Rows from block 5 of a small segmentation model, named by matrix and row number. Rows with one number belong to one channel. Each number is 500 + 50 x the weight over its row's rms, rounded and kept within 0 to 999. All counts start at 0. Numbers have three digits each.
After each channel's rows are labels from the 100 images, of 14848, where the channel reaches its highest value: "responds to" is what is common among them. Only what is clearly more common there than usual is listed. The data: small charts drawn from random numbers. In brackets: how many of the 100.
# convs0: first 3x3 conv (model.enc.1.2.convs.0.weight, 64x64x3x3, each kernel summed), inputs 0-63
# convs1: second 3x3 conv (model.enc.1.2.convs.1.weight, 64x64x3x3, transposed, each kernel summed), outputs 0-63

convs0.52:454487340534472476527518612442513466483491489440525597479455475505546501478501504395506501433477530491471510593443415468519505540503489526468422507444527476542513526483472613605437453480436469
convs1.52:565512681424551481591511491477469517488478502519599475554484467514484482517516483492549471451576453494551563460488643478432506508573526526511438481571495451488483493511533405492505419539541504
responds to: heat grid (29)

convs0.6:531512511465517486496498500484561487503556572424426485513433407461442548427500449515508471603528514504491572466463474486474500564554590466404402534548606490429580456589510475474537415494478467
convs1.6:510480537485492547465546457448508555607467523474456491487493550592471524502434546457511507478372477490631509509509509525579480434430491494661477551523520510493516566545438430557489531501449562
responds to: lollipop chart (32)

convs0.36:573439537577445530473521462465489578546534505468512468578516517684479511527516499462507513512419485490498488602438487553503488493486429413428439591495422508532539426538518450500498510431498549
convs1.36:456460450489476468486503568545551371461486549485472534472509446459504510510474505526451507556587598471474484552546505461458492481561484484479550445429387403528494463362496482525440482378531493
responds to: flat (39); bubble chart (29); scatter plot (27)

convs0.9:529608531564461501514442625450473464465577506476544470485544474533505538504494471589563570512368461518500485515416504431482590590475449423516506471534521530483514519501579511465503414502565453
convs1.9:543427546462532508442530408523533541386443533458450533508478475442502410511458548348500502598573538512479526475572543527528453521446443551517473499531517465511485518501476453545527639473458496
responds to: pie chart (37); heat grid (26)

convs0.50:421575518467543399552608523549542524519526492372450501526503486450460503555445561483476464490457511560522522482463475497468534538461484505470427423497499394410460517533558474597540522550574577
convs1.50:434525527580488599476504494531499495547492578489541492485478552512560577541491461526482504584461533653459513482478500406519454409471553553468486648488482577591499480484455470481475490521437485
responds to: horizontal bar chart (74)

convs0.8:592549556628472465520499479439486495415501538537596499486491554500501506509641485532490460470517528515528475531503504542449463368434448462431447464469539484503396494567522537488511541489399511
convs1.8:418505500492539521478498538504551529532526467504703499477440505463507531555367502525473536496454539493533488517493519506530560334456505506512626476495493564501561493492511523508515435520528535
responds to: heat grid (27)

convs0.38:523492527520427544500520528525489594528516518443523503589508460473483509535474494517524513533538465506473504521482520488505460463368492417497527488598519687390400492477461496453393521449461514
convs1.38:476436550516456466615549431485528461515523460500504395509537528589526505504504531500595487464456564502538410509479478497438544483595474573559368500470541475530569527568443565520480480554578487
responds to: radar chart (44)

convs0.47:510539547502482564536466496564528484525470357491453546450465551506549433494577515619489432513493624450526534510526487489586522391510506462464493556524506539476471556515603451478489600535470505
convs1.47:604497462485423466485540392461497501467528549477429486495565441514517463522445539376428472507556454496400472453418502523526501479477437443489408509496541422481476482510428493535508377445449500
responds to: horizontal bar chart (63)

convs0.15:533485492475502516451505512513483535507449599441475497481568450470528430495644493456474680462556411485484569457513510441547505405415502530439450496479497413490491482521485553492433491496531518
convs1.15:424540585489506515517506387511481532582572447580657523512447437472480627545483523501493451504519650478465438527509460496508507505426517506524567492535500508539545502503487544510531476491561512
responds to: items: three (32)

convs0.62:493468470422496432520482484559498480506470537507481480449653495487501603553510482591562427484560365505505529434504507484519469630409491521494444481476489508527403500539482545520537499443441490
convs1.62:672522498501421526465517464427525527501568481473378493549476468529493418463449512443490390511458570465469506495498499515487528491545494477551433509620523381473531485521477539506436452496490463
responds to: horizontal bar chart (26)

convs0.42:461559504509512496493481510439594525483510462486489565505497485512561430427429517567479477538556508441541449484441518588432481525478528428469475428428415487409462560455509636492490389468475424
convs1.42:483460468526473488466514535525493579481547566516471519545490511564462660460566507449501515478462536559613554567453476500461443462460496480519471534502655473530460478445412454504568520406480482
responds to: flat (33); area chart (26)

convs0.63:467475482503490533447488498556525575549479455582486489501494390463513488476552508531423565455468568442437560425413528572519588494582480547575520547477415548473496477621502574526428487444490498
convs1.63:596509552534529479459549554464527514463506547411517496479457505486516557474483548537551482527605481486561445506643498419490485452477444483415480490547505504534449515526464367540489538644491529
responds to: one colour (81); radar chart (34)

convs0.2:464434503434519476444455507493432598567474487446519573504507491548495491519502460535543493575639495507464498479467456498519482525556463547527499527477479657523417509490528528471378422409512438
convs1.2:513602407599460499367501529479509474477477454468417598460511445428508524467562500443505536522457495489498501543577482489458524541415505429486571500528482502475568485503361525539547518576517505
responds to: radar chart (30)

convs0.22:516481541432459505524431486582470404500475530481432457511482437493479525551556470499459534553508501502474528464358531500457466482544527459618401541566398520531466532385515552510434469445505445
convs1.22:481616508531516510501492509588511440631493435594530582555496568493560482447432494444547525483585458489477484567619483544436546470472525518407515436519492465493504438502507433455474481511446469
responds to: radar chart (53); items: three (44)

convs0.53:594449514414678501514470500458508529474503460593542427492458455566502511476506454497459492484586514520513518500509522508553496548565509566480417532403505393519535515521512491500491399544436440
convs1.53:432541416649521503603506562520480517526555553386466496455553505509516539473480518515567514552468502532497415580546418541477457480512511479551503486477521599471502515512448568493403530488599506
responds to: radar chart (29)

convs0.4:635508492517475434513458508541573401472502531449510506429534481482504439476520481493431516515593524526544473457606473421464477497519467529536381388428525445553536569547555537541460455470493471
convs1.4:461469501505525588550540518517538614501460525495477483530486472529347538569465557439502539546429531498531610523442502458477550488367448575448525479487529534472501522479416464479570489434448491
responds to: horizontal bar chart (43)

convs0.59:491582504527469515549502497514464573562432567430470494543476542575573499501540407509495485597485509621378531582475491521488566478455549585532513449486479479490449486547526526585508521582511583
convs1.59:349376567479556511348550470494532417478547483482545488531499544409510506455531502406450522489556510442543554456465478487487514495530464449438482595521503520580478518486491546491489492458470475
responds to: flat (37)

convs0.44:627486458537551513495447568430472550580508484588425556517557525538512503466519427484464535537454470506461529484558439581550514537515545504567548587468393464519537448465410497398511493471533454
convs1.44:470491477458510470580545433532496483408523464459592401528397448540518416484452531501532470503570510425444478548468494464492520492472439485433419435539512480463418534551561361537522492550532537
responds to: one colour (82); items: three (37); radar chart (36)

convs0.37:451560534495443557524523484465446480526522412566530460584556489504457506579397558534491533474603593531468508463536518479390461461475472442400416497563539467561484479489466433480538432515484438
convs1.37:493467506437538464463495527498545486566463534493494490448439496537451499457539488444470601484401375504538402546484517566633499553527576530427461535445434499432552510560540566496497538550430494
responds to: radar chart (40)

convs0.46:476499641511522456509479576524471505477446497530486416602497467480529489505495528461517492459595495449502527489419680491537572516510519519489507463404469468527485528530631509450459468471449509
convs1.46:434541506579581507435498600485547477522486514435424524414572453461485502512567471464506519503422573535518477521530365522514512451512467486501602489506494599513522468478449630502427550499477475
responds to: radar chart (50); items: three (36)

convs0.0:449450537448599442446532477460457519571461457475546496524452508486484542517437540515437516476544584452487590477579477486506593452474442583491453488499652530475444491486565542522507496398571534
convs1.0:499492491527428518524533505426487589475578415492492500458599417509473438488497538554508480510404513573581432568418442470567472520528556429523538505471477472557568491394468432535482592481512483
responds to: lollipop chart (46)

convs0.23:537458527404446556490505489619573562431499422495528527490509475413515483472451521507513442564503480472491458428515541533497337495493484563523518486398380523529563453471503515487480546437520466
convs1.23:507567541504560522524522487445395495576500505555430503528581526603482521505522507467506465462561446487415532462575481536492636468522607418463428556559562488484546520575483470497559548503471461
responds to: pie chart (41); radar chart (40); items: three (37)

convs0.39:417564465532504512527509540456507469414542508450547484482467550570513435416448526443535448523513381508553554477526491547459419495543383451552519561454552512535451486397524536539543476492519385
convs1.39:545452517475502492468466460557551526487427496591548507534508382487477533590468463470486494511469574441520394449483525494494612571504601531418558510506469483482621482561540549461474526523479585
responds to: grid lines (68)

convs0.16:512503515536547420486547495400558449552514537539518473513556575423530564415516553525498507460531556483568552518491486500553483515518649487404449428525604471500438495585545568576509501500530497
convs1.16:481435494445509509457481529505496491582545461410537503497453500467499429500548505452510538490434505510422478517313529448474505575440391477494567522542433566481403577458476533471499521447535451
responds to: pie chart (27)

convs0.48:535535479461475515554501504522452575490501569434522447494551506499565505517516526601511476568428575526454477465644528483487461497502447555510491626475557517454465572423449561508461404429468567
convs1.48:571495553537543508461480444517454366490539447536474541497510465505499510507493473409510475526602420497512473530380480498400526484537628549461501458567556529445514419499525434488543557492557437
responds to: horizontal bar chart (39)

convs0.31:431490493425499497439560472537509468357563490528467467546464431598479498438463572531473483513523438486581515570569499448463463444464544389508418529558418508468484550430534534529457448522482524
convs1.31:489462478461474522540511533421485533487460488447452543520494504337617502496539502605553516476605551447505520470508518478427561536437464579544607529500468530500525561451529504514572516411532512
responds to: pie chart (79)

convs0.45:501556430576494555514510483535402496494463566483474495408542478491412419547490451482516524510467524408436468465545474508530582502482492500490527458421384475515488418514491536491456461646455590
convs1.45:455397515424524472516525490449516472570513450432519513581454449464559574449528528420461501425495472524461437408403541534430398471487586543428490506528490506542484507515527491516552583557528417
responds to: step chart (26)

convs0.18:474524501464554484394495449411532527589490548479480555473500489538459516468550537457450495611625499517440391502501486452549518481526524412487517417414479593544447514525493538498479607480494461
convs1.18:486478452485493535594482465522470489483501487477591429565488518467466501519433507524500478430490486501597591460434567517496520489607499570522385522530497310490467521478504433489469418514508485
responds to: radar chart (35); items: three (31)

convs0.14:537528543590569426471479373465459452442509462567390497448508495509498518545543535535449545547398495460474481518517590509505479495412553507446481516518502539490604496523391487556551431567507529
convs1.14:514443353414516519606519595553521507569471556448515372581495511530527509493451502489513470439567561493526482486468386478499520512589517521453475540447466453485443483536536468498431554488493495
responds to: items: three (36); radar chart (35)

convs0.7:520450476410476536546458482451534557465549455499493482469515483543641458484499479423514475535528501522464503532558478484557435473490446365549472646445472481483458544590482565488449504574508570
convs1.7:505562495584535491529496482490493429577403500474466557435533506455491508417539447542477429519644521413549456567376508526479485494524495478434516393562450454515473464485504494474531565554450523
responds to: radar chart (92); one colour (92); items: three (35)

convs0.33:479597477494562467488492466553541526510527498507418590500523446484519532465488479475516542474497501479501530456523376565501410472466461419442455463564534537518390481442353563487435425445450487
convs1.33:491468464534506486652509520473489497551521504467653359482494531552520502512459496573552477460558516513519492516435595505422505570606508560537407479496491482482494511491559502486509491513587469
responds to: radar chart (30)

convs0.27:669507522482516513599458443516543495522456485475550435515471447515517480489477444467536449489634489475469538516437515464566485514481475416484429418517535610479422480500450479448397482512507484
convs1.27:433487415616602516658486490518477538445555486436394459465492494496507544482459479432471505554402499509533458487522419527519523516407515589541489543464480410500494500494505471498492452486553526
responds to: items: three (39); radar chart (38)

convs0.61:397550454512488413482527513500510425604476616521476496459607457469497428575575492534533452478551567452525492478456505486475532491430421425517456476450528446464467498542497639533480479481472498
convs1.61:614480509515447530473500457492501571454531337460391513577501486552498566396613510497486478521488482483468532477605484518460529618512524476507489513568527418495497509494466525492425488514487483
responds to: horizontal bar chart (27)